Weights of a small image classifier.
Training: soap at rate 0.0023, 10800 steps, batches of 128, held-out accuracy 100%.
Data: trained on drawn small creatures on textured ground, 203450 training examples, 6.8 epochs.
Rows from block 7 of a small image classifier, named by matrix and row number. Rows with one number belong to one channel. Each number is 128 + 32 x the weight over its row's rms, rounded and kept within 0 to 255. All counts start at 0. Numbers have three digits each.
Before each channel's rows are labels from the 100 images, of 14976, where the channel reaches its highest value: "top examples" is what is common among them. Only what is clearly more common there than usual is listed. The data: drawn small creatures on textured ground.
# convs0: first 3x3 conv (model.blocks.7.convs.0.weight, 128x128x3x3, each kernel summed), inputs 0-127
# convs1: second 3x3 conv (model.blocks.7.convs.1.weight, 128x128x3x3, transposed, each kernel summed), outputs 0-127

top examples: dragonfly
convs0.8:126151133088120142055143151135139086095130137157127161142119107169163083083068142152128132150156133144138138151139121101061095153111128106104081165141060184132157141105111148095098126135156203159099059058111149080142067132109155060124179163112141113143115100187180113151135136119176150126148091089140204148078058178117128090106147082086152143119097126158103120119095138168117128152129
convs1.8:129153088132083106188122128169099134117140122117104108130075074093094126110133088100121086027105137098161082115083150100150174149169127128123061100159138150150171125106159092071160151081073107168128136160172049107117100149152129162088174148094127076168113158085101139191168188101137112128095095112123095157145162137178116129167163149096105127109157126095162152113149146076127091137126

top examples: dragonfly; snail
convs0.32:116114056144097122121177115110133112118124153128132127053149101161173151052092127128151177198118158185129071122172126099129100137119098092119096139136070085129125113116137121112120153083157152147099115095202109135127149137120198111184090118181092081108168101097155076089117169114106119112135162165082128112131110183128165132137121060084096101130092088172155147114134117150102180201122
convs1.32:128143095117119114132146071144115127143092106145128198106130169169147135092147090081124169162137125118135186106226101164168126112139104107074175120110164211111195105062126099105165147155079121123139126118124116136097098135161181145086129158141099132180137124199138068110108095151147146146100136133111106117085129177183069077102138105093142165103077126119124189176161122082110135128129

top examples: fish; white; turtle
convs0.55:126110075136113115181210080154179133093080123100118086107142096131098125108160167111131127106104146157130176172187093085175074103119155075068135199143170152130112094079115141105144199138119155121083145119113097171090106160072125144090082091156151141135165148160072134072148116167085099134134108089070126103132103123117095122098098123170104157128109127155065106116148151150154178128130
convs1.55:089092138108128103108120154084076159131065127127163146047141124119107108110080149089142158058112124206130133150176109136083142078140118109144166107154173127175123136163077115106083108078085169119099160158116120156113193124128180144195155139155180102144114091172106124122104167152148164114115108152151153154123116087170106145118119191060085117100127154124154170151137069138177108089164

top examples: caterpillar; white
convs0.43:102100131069166146140166120117108103135080156118100125217117123149110144114061083153145220196130163146067151069101100127143133139143146137088128126073063097092095169166095110167135088132157108156179086156151119141155099172080136127130105125126089177153151125164123119145100077058173120084135128185136108129152124114114186164159110109091091122147156136115131088119096176130117135160097
convs1.43:076095093099160114118088098100126078155193178108137134130065136210115142138110133117094079121127135149120124100177100124123128101125143083155135141114110164099118127140148157158179104111182143108142048119126176099170101073087111123132136097073089103153132131200133130138122169192114124092090183165101118151062112124153110081143095045100144116108069168134095076141106134099171115125111

top examples: crab; spider
convs0.26:053147173149080122135126159134156094130174075117135100119096170149138141088081114158137089079147163112087137127132114126149127134143134107113121123038169078075108146165110061128139126105122153126192137067112137115195128097112129202124136089120110121175149102087136128097174082183182120142125170129165145102182116153137120118128151109101145114113138139077203105124138145080125124201059
convs1.26:171127112131124099115124126137129149111128115125131108132089134089162159083154112101109064168142145159096132112166101106123176125111118112138140174132111067139143152051145201158153121135172087130105090142066114157213088124075132062105076124096171193153125111089105186149103161163068163095135135156116122140143169126114065140148165079131153183123156101118163114201121120074071122115138

top examples: caterpillar; white
convs0.75:075104109083137105143089149106145063122112150123064116121061143165109082063105159137135218131089130100077114139130107177107197136157178158125137115096119120110098117130088138117133116084121152157117101096091081109100100150099126096134089173094152138094131146124172165156084114134162094230119095171150133107081143153088111126101166085155111170116159170149099119135148113069093180150122
convs1.75:203122139126128138097170168081133082146143149134123171045151119178117139135130202141100116095121085122105139096116163185130121132123178075155098215149118113141135077187153157136107111126163103096080163127127124188120123195115125141119171135114156060149143144124125167085141125118109124116139126054073137173157146149143056089124075090151107101136140148172176157126093147174098117134118

top examples: small; snail; red
convs0.121:092126055114120128114105109109199117097114124057176147116176100137145163167143105034219088092111120119100154162109217139130104097108129158137120149090049097192137138184194157150148145137111143137075133118124167154131156117124113106148121164142155097112126111052158130098103090114078166124127166160129116110101177099139142111120131115099099130135113115141162122176126097069130140114148
convs1.121:124105161106076099120166118169103137063132038156127143139110115085103125119126136164087102098132104145129094134078087141233122125124073085144140128126154174084129077078112108131094082147117084139153144150115165122109099121133212103079116108104088109140112129143043109166126105127092106110125094091102105119136143111075158073132103089103116064096133086116107139125091083116149073078116

top examples: crab; spider; white
convs0.38:126093139139128126140108101088126109116138091124157125057073147128083193099170149148169132151144169142133108174108098100114106145110104141186133116134146090170153080065161108137160118144119092160148098111105085144177129080106099204087113044131150130113131111142173180110103090172100093175112118196129140067160121130104045189121115111135124128112159075121149129121199092101094101145145
convs1.38:078119166147125104126151114157114153119113098134067082129116101112152127097113190125161160112087142123106114082211126143158151058104163107113079149139063109130143072121113164060094146086103131137137157113082155147132158090118096150107086126103159186192101118119120174113079121091080132114089105100079145157060132108114099126071087107084127130112135078157136164112105121097042104080123

top examples: fish; white
convs0.73:157108131111192070137080142096159088145094099114152137173124108064149135139164128143178222094128097091102136091190138081077112110136090081158093106111121165160130085078171112096141133113144122076087093114117191101130150097095075105101125175099132120171151103122081130092137111095120153069125121161135151150149098178134112110100142107072117184111090116164136107141172073098116186111143
convs1.73:211108175134126117158130105103048147118133101147135154166127106072136158104040184111140175149142078169169153131094143130137104069119057124178137097149151141183180165091117153100122114120161128109168197106103095109125059150153112151083136159092119138092114130143121137104144187121150118159179104129158195100134152146112123130160112146110109115105130127175144177054110133105101134079158

top examples: crab; white
convs0.62:132161126102112073138094105142163153150170110126155097135096095177155135151159149068128137109162156099098189104114094132113129135072131172119113105123113154167235096149140114105192188162114085125151124098141144108155171127079097096114139138154044104051154092160143126109169113133140150161132134158133093192185134088129118192095135155125091124084101104085169127122169103114060121130148
convs1.62:114072159142125106139088141130131142063123095112104147154129085083135079076119083140176089093135203124156049119072132131101131122141149136084149117152146096141119125114151209119121107136106123188070157156108132112094096137129153114132131128054174169171143062113060109082093111148122129101111133064066154142099139097096122114083116115104157178156116130150114199167130123131172170107093

top examples: fish; white
convs0.59:092097121095130157159065094105125089095097154160128102125133139106139129180129139149163137133124092127132107083111067129102123129114116134080099072099102107063126121137155146168093042106131135112154158068119148161119134093068160137138151126178137158073057126084107110114054116064128111119159193158117138149163097213120156149146099130131116113143154182152072181125110155078139073146157
convs1.59:140086193143152136060115148112173125143153204159143079182169093100108138116147165062144178141117153087126181126118199140119148145109144048153107135122072137078110125124154141129110181127083158089132102193125138153143107108074124119116145103111129116099083126192111121166155168109162095139086110132137130125125071102143155142091106149125123119071108143140125142215142044153117151154109

top examples: snake; white
convs0.49:082129068082073097048179133137122110182110063109134173192098129125136110126151112145094092145095130142093120118139099105148183111126124165199152113128096126150117153144183136109105168163128148137141170144136180075121110163090103185121124146070157124105160143148139074156158117095092124147128105117130092088116142133080125071146084166144154188093054137112152152151189101092139173078134
convs1.49:156102143127107100143135127115106148100116130146141126173189142098151086151140117162102132159093127130119152147065156128131101077154131118082068123096095132067111092183118105110084132166142213122166144130121088109133136161144076121145118171152201091124071103115074108080168186102132064174209115119115125107136078167117079144073097176129152159138131107140128114087118180124096098197120

top examples: white
convs0.17:185131197171121101041087115128141141136155091145094142131155115161155085198149163084143143107132147167129085121082132147047186174139102150142132163140126123117130131121144136126147123119137097161084101134142160089082133119130138112136137124129141133164080161073149199085143176141113210167142051171058151143133120160126095139076134102158139131175078163097120158123087106097088111148123
convs1.17:089102118120134086130144083150102195093088199090130111107125088132155072193123145110113135080134186108095109093146130106116127111052123142168122138073093128106099150097067115086109183043082143121112146128112100123097126151132101104123118142103123151048113152147149091114123103196144114158097072144106109081148141147224139125097098134177126116191105140130129091142078094153138116134132

top examples: white; snake; caterpillar
convs0.50:083096094110133175116135145142110099091060184150149081094076060123114134078108118125170092135126165116107063110099157116136135158133110117171098207100147078097165150141093123132128122123114096135138145140089108134109051121154157149161151081078167096121101118092119086124106068128157083158114192133129117082132144087136132120121118059154077109142104096133160103145097174230126092143121
convs1.50:065137069093099138115177130187145122172163098069140162170122101133095100104145170099093097152089107101130105109155120060099092104069095124122127127073097071074085102169108052078120151164125137050121112113104101172162123135114172137091134133127149086062078119106147112096144122143112119129109118150131107130137135086122170159133178092110145121125021093107138142135131093081132122118126

top examples: starfish
convs0.76:104139168132185106139104090169112118114129153174107091116127114115175069110196133157100074103149147111144177171118112136125074129056100092132166115190116160088149120126147179125101147105114144148119151162134114084087042114090161076100103097143077150210127163158131128167102092124122143114146139105091121234148119129148108125074153126090133103077093158111119092104142160188133110138125
convs1.76:122173078172084145153095172130044109115112081091118072106073197134116169100089140108154131093106136135108142098142101146174138159133105158116087113190131159134181123140116149171114128164060124124054073094111121158171151157123118132090131097107102144117117082135112116158138154165118075106129157125150088161094178086177080142079143097100115084138158129184137093150166081160179109136103

top examples: crab
convs0.100:106101140108147140167076139144180127176129071120152093082122149101113135120144081117099094198176126118125098156151130157091092159173108075119177102130113112136118062131170154160167121129122083086160124095142149117129126114147194139144088121150126081201140214107147169106104124144204125147172089073112139183136136140088184121088137105149146113122153160101139088086161076125057097134148
convs1.100:148126042130097197104136087143123116064108181168120079096111068123147098051155131128133130080156117148082126131149158098137105077113115107125134142114104110075059137064075162072143061160106146144083136103149142133089093124106052120130168088111136054120152146132120113110114130137136116117137158136166074165097090150135108160056136120123106119169094077137107124098101124127122142084096

top examples: caterpillar; snake; white
convs0.65:112062137110145193124130161160122091142106129143102086083121089133086147105037181124103127116082176136118137141144135147120105110177137184146119183122127155111110104121115110184093054126171121179171127151134085136122136214097144108142089102188153134117090146136201096092080125134167157117121154160210126093132061095158179167102127128112110126099085104130121106102149130113110092147103
convs1.65:132141144150109132098117074176157136164108124093147194134090121146155084123075184102078083156121132124126125038157087109098140107145124112088121117117146127137127118162169168090079135067146135146114112133108163145105170112089137105088136100098166169124157122131100117133165177149115112152151107117089102136056131122112105169106175092151081046073118226097180177138134073149139171152149

top examples: spider; snake
convs0.36:168183138134105064144132103120136134094101140092078120170133090129117072116117098134105044133146140078119142127118083065186185127119112072135102135103101086121163099179125121163143155186146082143144157187113126101087165095112104121124068191154159123112124124135116145139127124125134085144155160133104078041111166133140212140076116153159117081093137109088185119144116166101097153143103
convs1.36:112175043124128064147109127104164144092155103173127171154163078175092098145101086151100106122099104100119144080142121183166150169152124108097120091050078120109114126158119165143205118148144120132078119091160131123205107107143145112168109132121172126089156146097052131192134111135183084112113149122154108139067122126087134138178159102110176120086106106131145112168147176137123147164166

top examples: white; dragonfly
convs0.78:125158088159175133151126148100105116151160096092116145144098119121136148116163203127085147128135188140142160064184104109069117139146154131150125175136118153170122152103128172030118156136111196086134170081113073122131077107157161112089160136072111139143118111169136171139113151108100128145150086033164153115138066134105064163131094089103086157096092114144124116094123098123163138069127
convs1.78:127110100145125098201142137175083141113104110133133119129196083113131180104144112079112084094107124146162081122136147124153102114129054143127128123162184085107164146110186181130153110161135133126143102103130163148174154121144082115134159127160085131131127101120134168169113100151187098163099093133197086112071147164110086133186163128081110078090060052100069139128088103092153114171103

top examples: turtle; white
convs0.33:109119115161162103151126104075134181190126147143096120136134137122128150133165153111122121116126143064091150145162113173114098163054107061184123117153180150103078120098130100090151071108084115105111079169126123115153100111128103081124171082079060175070127126093171142123068125089101146096124122139130071174077113208104122132115120138064172169165078109139131101087129125112147109089149
convs1.33:128121116185116141144100158129101165129119148123135093123140095118095154141141183158187141077154051122163199112156144087201164070164144111164136181141095150153107080049151091144102097158078096126084109088066117145151102182153163200115105136139183166145112143095184121102134178091127087158145154117083104123178124117133140196140142109133094141166121144138138135114078116117119102140101

top examples: snake; white
convs0.107:095156156117142088140187156164119108097164106196210101155164114093142096119110222119136139115088122091091151177128152125073092141125101132124160101184096084144110146091118105117138135101125125115092151074143092162119202132137112135169047126127126203093102101115138114155083163123094027146080135103126112138126155141096165115109121092109134155134104122132064166119095100162135148120146
convs1.107:157128136128072089136093116045160152127119182083126136174134119074126093113113141101165111124129104144189133163176134063129130083150157081139132122114149130134094099166088114135143164110144098098113193176136143175130171124119098113109160164102050205139069085089099118149123150088120156109119105104125173132120189149136132114153128184121079164114171167089118076168187154095135152141075

top examples: starfish; white; turtle
convs0.10:085105140149121114134170121114150121145096164144123149141137125196118181092147096194199148097083087121109136149172178100151089095128088109143115055101155149117152132128088178096153155174125200137126108110114114123142070139159107124141106116133166136140131161182073111156108137163149092093107124132145173196175099099116085072049065128111069161126178120098140169164129089116110140153098
convs1.10:154156130070137131148159098098177143155131080110075146141054122087097076177074109092114080100150180128116209110097113127084153155126123115135119151121134109070147108153113102129090093149133119082142143115128068159098159094126126108088127132140131093180135112097105097103114132064079225102132122103071136127139106166098098203092152113115133156109169100163090117199159143130162151090121

top examples: beetle; white
convs0.110:076147139104151141092093102138125160177133137170160077147102148102136148110101137172126134149094108069119147163115070079047190146064136123166110140149109171151087142158145146133111107086113157115116140048105128112058191121091107137102141121097108155075125147110088174103101118121149123058070115101079094176118152155111129136163105114138117102156157145102097097205102063085117108149114
convs1.110:201129129113133149126061127177119138086095171096123093107161154115149107144076110093093143099174120190178164124119129133154136200102109134079093122196132143142127127101179116141140124122040140190159062121082090076137144125124189132217126091167108114118124144128152104120126170108122046123122124112118136104130101089128110147123122176156174071134112149143101103080083133126102154163151

top examples: dragonfly; white; spider
convs0.2:139132124145146114149148140149087101186170078128117093144136057149095133121081095142090154141160169123154107045126126102078121151125065094162103140114092102151192136088178101117114179128160183155191132094173087097194118167134150129124134158102079143198141135185158102168098116091123118157112133119100095114104109146133088090116124207091160143179171130110133105160060130112148124157140
convs1.2:136176092114135125105129124117069123075145104152092097124146119111094127127086133117142094113162130134106114155111073076156093153176107060124165054145131166130185123108160142055191115071137074149142109112124121079133114086144130112136147090129184141158100141101133200119123089118133143137115123143115123174143144127076060126116129150118109104014091147144140042117137154154103083176098

top examples: snake; white
convs0.106:131084168190057148108118051136123149160086083131031136132146138128119107104153107103173121102121151139130140113133115159118084124111134118108109199084098154110140214108103109107170166107090191123157152164123144129159124143178138077140161119133176128106147158161134113088147103098158127128155071083156118136172098170141137131095127150123171085112066094217114077148116091120139081113127
convs1.106:133157089179128142170119104155166095086089148062149112108121115124151078077167111083085160185082154111106111101169106107143163186177122173115127150111110079132128130092165151095069117134084074120129114158155118142082142163140146119119176173073097088112167122138114064204104118115132105138072108150155123159127110117119105087124136106099189161182091108107137102194127112173134158126061

top examples: snake; white
convs0.64:139202162160169132091115107112127112141120131133116164136127107183111162138158084146066198107105149135160134159149040137166093168137135105116108121121112126114083086077154141136113109143109145150133126106149141164144153137149098078159091184129109134097078178184123165087120212100158143170131187153159099121086058114090134089049153145104112117081159194110138131112139131092153093118088
convs1.64:120114112162105126087125065155142111085132150113155139125133128170086149132141082150172095180098143121088161091115111160089148127113193174102151184170130167163128130190125124062176173156119118139108053129102121058047116143140145132121151154085164108122113073127120126084162074078110176092115092066171144106144099136156119093072119136128084153185140155154145140074096108175112113126136

top examples: small
convs0.126:171179114120167103157111131145148080150135086143141157156119143161123174096123087163060050157091078146120128112106169090149134109144111111164086181135092126057114098078187094174144173140138107116112178110100141155131072164121156064166162099132159121149175088118113158093095142101164058113083122109118159131167097130085109145127130140187162123105130133082120074107117122163171164172088
convs1.126:091047162130085144185111094119098088108178121121090141187118114069096108114148039113123126158134116099127104175137115132112090117104080135159149079095082107174124119134158136046090112099139147142123087062098101136131090083093061155114101120147130089153124138137074136137088161137139073113074135163103089196152148091135123142156106141119119097105124114079146111207122106143118104088102

top examples: snake; red
convs0.69:127185086112138106095127182054100141097078095149064197096128110144161130127145085200144142147109130144147165132153071150105100232107147094131119135092108117186171177127140126134134093096097109095167113124121098129187130156161111183175143161102140122138105151166128150146057078129145147113156100126075153145103143187080084084115140094136167123130116095161101157123096095136165149143113
convs1.69:144122196144140131227181139171136098133135104137113171107116135154156162080166141172140161133114145100108102104142080137147102122079143136147071184117063168147085093157147135124148143160170113126171061173119143104144085128178103112140127112083148084112134112122174114100135108110135135133109169156068144114159068141082136089106147024130110149164084100114150106172081169157090135152098

top examples: starfish; small
convs0.25:129150156133146149082092080139100125178119152162144132140092170125125059168163107108114141038086121153155177115138142112152151098132143084137121047110189095147153109123117126154119127129093174129088121134117115093146131131129076051054136173123104101121100159144105102104118117175096162121154095052167144121107158156095105123077054162081090121155121077131105074106144070137089151114101
convs1.25:138175073104180193123170092168107118111085106155108125114127179087138155137062144146168133085149174140117144106153058138054127142170113141178117147106090162110167153148111149146144129098139136129139162169141098123075139074140095119136113093138089152138097158106100160134178090151172095179122167104119117127155103062164108198109141097181153119094142143201110110077135082172161168092132

top examples: starfish; small
convs0.95:080181150122137141113110123141133140224141074095105178153191136096146078115110160109127058129096082103109160157151107121109130144123161133175162102116054153114076159109153155101099132153125147160097121154121172122133135159102146094124149136134092097078129113161130135057040115089106176110123154166126077141154176089132140140148144128066122080167108173090151081131099096123129155201112
convs1.95:164098089079142116167129116133116107118108112106093061077123132129132146164065112126137118122161161112141147133177092130112133143124055151118138116125149167095190145141109144186160129090072079116129110106086134119098110093101079116141160123116105110153090165112233126203178115178116101090130174088106096135115054107139096095098136148074126109065104148140106123139099076059122157142083

top examples: turtle; white
convs0.19:058167091142081193123175073091102201127121103030113108111168102127064149112134160157100152118104151177128132110106115109117142151157105112158110118135164141209175131123073133115086178155117149129145147171152131127085136158149103166111170127102076159143130138106126096134094095134071126132096128121168079147080093140142117121124133200168136159118075060140153095143166111113142159115174
convs1.19:112103148140118107087093125117101149088094134172094066128117131130091116127164090140109116121146110190124143130159109135083151095120122150103134099152152065090143122100168097119083020119135110088135114076107113177159158134119099106122099107177139069158124120104088146116147131071147073165070073098155128111126076077167110172100165183128108117096098150058069154142125108104166092057122

top examples: caterpillar
convs0.91:143126156125153157107165088089140087109104123098130177074118139119106105126193163157117094109097108124130115128105082189099155197123119083173114082119186081133128158093114122088161193192099114124077179110155126135081054126112135093127194157114186121121107145108119187152080143122136112145144069104161176103101055105174111145095127180109154131161091092111115119106145151132087095121096
convs1.91:144138102107132199171141163167109123123147188118104098102114136143131109130116161166165083095095111078160088106143157149104151142131090126124159184128134071109073207073077149171121082113166086101098147077115174177113140105132081134147155045115117136140120158072165165134119097123136129159164088108131124100107114127140110150117163177192153139158132167119151084111154045106168109066125

top examples: white; turtle
convs0.29:117076119076053136192164102117153130123114085096122130165152166175085080136133105181136115095104122155171041111124140141090177106102095109124117133143109116146077116099125130147127120212155165120078118100174193087121134135050100125166192139068134120116116072153110133148142157152141102101077142081118169086108180125149188089114091117096104174118112159125110158150128127131108142139158
convs1.29:089127106099088086135187144138107117149177121091146129117150140073145154163154104124137126120109085107147084178109134153076148076131128216105093102103157179107113145074161145138077161082119130109115179036127085142116157102185119105144058120223140138141075158092128110137132170144166087158112139101104080134154132129160081137080117146123170124159106107120146119101202088134146124124140

top examples: beetle; white
convs0.13:111077117155098108130213122164054111109153141154139066101143073148086128096090131173096139151118117099123149147104082088125161084155122118134142138131127097098102114163116106153148093124087132131100119152093080100145121157057113090171191147108131124165145123124089127142189146147107118156088193036081138164129113103102157153156115112187121110075109119112149091064107132155160143206094
convs1.13:162118122119093156169118144080173127086148135141082157210111189070101146147140131134115102093126102153113085131142117118107107152109181142128112128132095153102107126135117049140062179129150159060103133184112158086160140104136166152160134138119103136093105115106149087171049170142176067101117125155147159112101083138132165106137137089076122148101125075125208094191077081128126102144154

top examples: white; snail; butterfly
convs0.116:153160106096145070090103103222121146148118075117138187164063148127140092121155237168145081118150095134118159122114143141133079113089124111046135123100142106153087131147158111094099086126125091142102138087115081107128165133142167136145131149064066162102121108144163085139120068125097104132137079089066082125115154162129105115110175146158127175161122115136147174155135102090150142121087
convs1.116:083108156111139106198169157075100126125122168085140120148120095162100132112113083146110097070120107094141111145080090129141151094134119109175112146174152181122059124166087094126099119107187099105134096113123135122159089192133152145094110081105181149084097076115109155101107181100157204163140189123131092122070135120128198060102142080140151114130083139142092133080147147143091091159145

top examples: crab
convs0.71:123218103135065114013161159121170124097200126110104132141143130105143076113127166099142135165166124098113092106089097142137096101112111150101123124105133126121141170146106109056102069095122133177179115151117185089062106139123057179105130103097112173133129081130099131110111095173143107064105145148154148130165202151113123112090125122105110127168115148165174138111112143170126149152128
convs1.71:090103134115115151172130153117137099133151097087132146176101138095135149133138103196099101142115103228092157145125147150101089132119173160134155136138099083140115167131077082186155160172162117197206134181124112111076208144130153178105151117165224203096104085087125135124148135180102149088097115124120093094115136118138134132152177126101181115162111129131166123149125135130157153144131

top examples: white; dragonfly
convs0.3:115133099090156066140121108170131082147172113135112159089159065089148112084076139119116126116092140136086110078153069134116192103098155112065183109163162180176114118133109079170166146204140106155125060103147177131155109146116168172146072140106083146109095119090126105149117121089095150171175155104106101127119210113122100106094118125086089149108107106117119138157119174115118098141065
convs1.3:116111124136107131059126096124116081158104051080166132135156104099076124090127135172156073152107098107110172086073144124228131168156140126112138159137160186051081145165124115122166113145108131126098126111130112098145171107130123121146189144117135186143082123104062171172172130117113157104170097105101167136100137116096140130195137153159159089140153086123116150133155141119202078106165

top examples: crab; fish
convs0.9:163117098083122144155078112126172095136117137087133093189141134169124103081141038102055117154143118092074109107155151119151110053159148133133086153083158088144153094092142131081134102122117145136154123124127135123123131104132160156109140064124148133106051091163097118173146136126079181106184124148105186115143158193084069131116136081146108068098163137170146159095109171146122175087108
convs1.9:110124136149169117169153133089115122094124110133142176093080099154042162115116159141147103149106171150144174139109122123111157191143131117134156134096149162204122133131114175108126105149174076146072131052116118131163099107134134152158085146102125131085128199156112151102131102141093130167165072127123186095152110169098146179150145147096049193072161096116156150062170094092091102117137

top examples: spider; white
convs0.114:096140169115170120136130052100121108143070105134170081095105116114174136125163124132140128197132110064150108115097143157126134130137162102128088072131150118171160140131107072121095145117167136180114123088219087084106144088148125117204110154073090125130129178120096132132075089106165136134198179148173120107122130132084096105167120154103098191157103152129073179096127133081083106136143
convs1.114:112144150156148119114036150097139142091134106213110061106140133190124137150131135200174175137138100132088093094099120175075115138129092059144101090165149162090132153120161118108172119122062121076149160125155160098117165061086188100140148141100091154129163102148152127115117134147168168102129105094090174112161147127073117117140140162178098148146114128150165158092100112063132147096108

top examples: caterpillar; white; crab
convs0.70:138064149140081123162115109113098134119116153114106092105144094149092118204170135129176203115067128117075109151102096103109172175083102102137168101106108125157102091125146132115178125107185066122191119147155176098174050116103131143081106155065092133110154096150131151107093104156146203108074141133112116154139130142106096124092109094118122105145101117063167164158090119134185101126171
convs1.70:089125128183148154131141078151239178096118154115119139110094098142113154170094166150138128119098124143084140118094153168135074098163218138189112131094047086152094166122096128124123098094085146101115095174099107145122098099142146124143108112104147114084139127160179085139178139124111080173148117110104114133129098097115111149183117087145133142091149127165110046101063144073105112103108

top examples: striped; white; crab
convs0.97:082127163093163108100089063099153163116160115099155110073155057126136179108130137124175076068114117139114127175124102154107153164096153122098088093160123137103114107185153137110125097117120157129150097114164121103164119038106114134089165129118085220135126048139113048136129161157063136117076121146141163108137130119083114140127116072092118125168100146138083157149145101103091148182117
convs1.97:126179125099140124106119177169163144123096159116128177135097174119176149132146137165200164075154139112121096137075175156161141109171190140140088097136160121122118080146112110149124133145171118070147151099086200144176092128123152077074149132162114102117170064083132085119103132141121154128086088204093100121139208129195112144126147144098165150097141123093088156172102121146119074098103

top examples: dragonfly; spider
convs0.127:085089128156124093132129135111135172103085144185124080086168071122098117073150158104168109150152119154134126105125118079119079099111150139098125080128178138109143065080147165102194187091120155127169170078120137066149132163156164092092152093116090151171109126113112131162143192089132120176126082128206193105110176153175124155105127110099135144131099126128111116093094101135052165161147
convs1.127:120174055101129137134072104102113103157119101074132131151130064088127108124135103146124078059161153097100131165156128135099059099141139171152097163146162123133172102179139137087091124137190157148145183107134105159091139159106071083084139143111113092140124196054121114135093098147153106129147113127221094118117157152149083119151149080068134167175150114105158163117107153098122137071124

top examples: caterpillar
convs0.20:180179174159162111116118072139113134118149163102122121075145146144141140096106111075078076119154114094084158112148140138151111128095102116104105143087158112150102131178125127158106120211159175167091112086100203098066115126089128122128054139138128125050116115086146116105101154148077174170175170222177116092127129106101111112123127174096132124153099103172142193109132146136098126145120
convs1.20:118073139131190126120153111147158076078127128143163182125102134100122161163082121140163105159189092149048149121146131131205147139100106088091141122145131144181123128121123167125056155154186095113150133153155137132131156101063142116134133126115123159148162109124163066098157066178130165070118101124127141162116130181129154062080160181114189177120097161152162082114121175147089102146102

top examples: beetle
convs0.113:141140182145126105080074058217152100115069128182171137127103119153144101182122084164140086150191108142086150116128103092075151154128085106080075129138134123095124120156143149152120188110145143138130148138143120063122125075139115076074119065127143115145074177129181112125136170106153143137122086125118150095143079104178103110048119102128159119157119193109111121124080129150101130146082
convs1.113:117143106111132080102115132147136113149113140122072085103131098136160123125152106108118103130151154118107097161094099085145113179124101132076148115164117157114209099103154116111124169104126105166123132159087094100113099085110121144152152147122045059162075143160110107093158133139108077095104114091104046128074123090127075132073046102245105106144105108129122095102129098109085100093169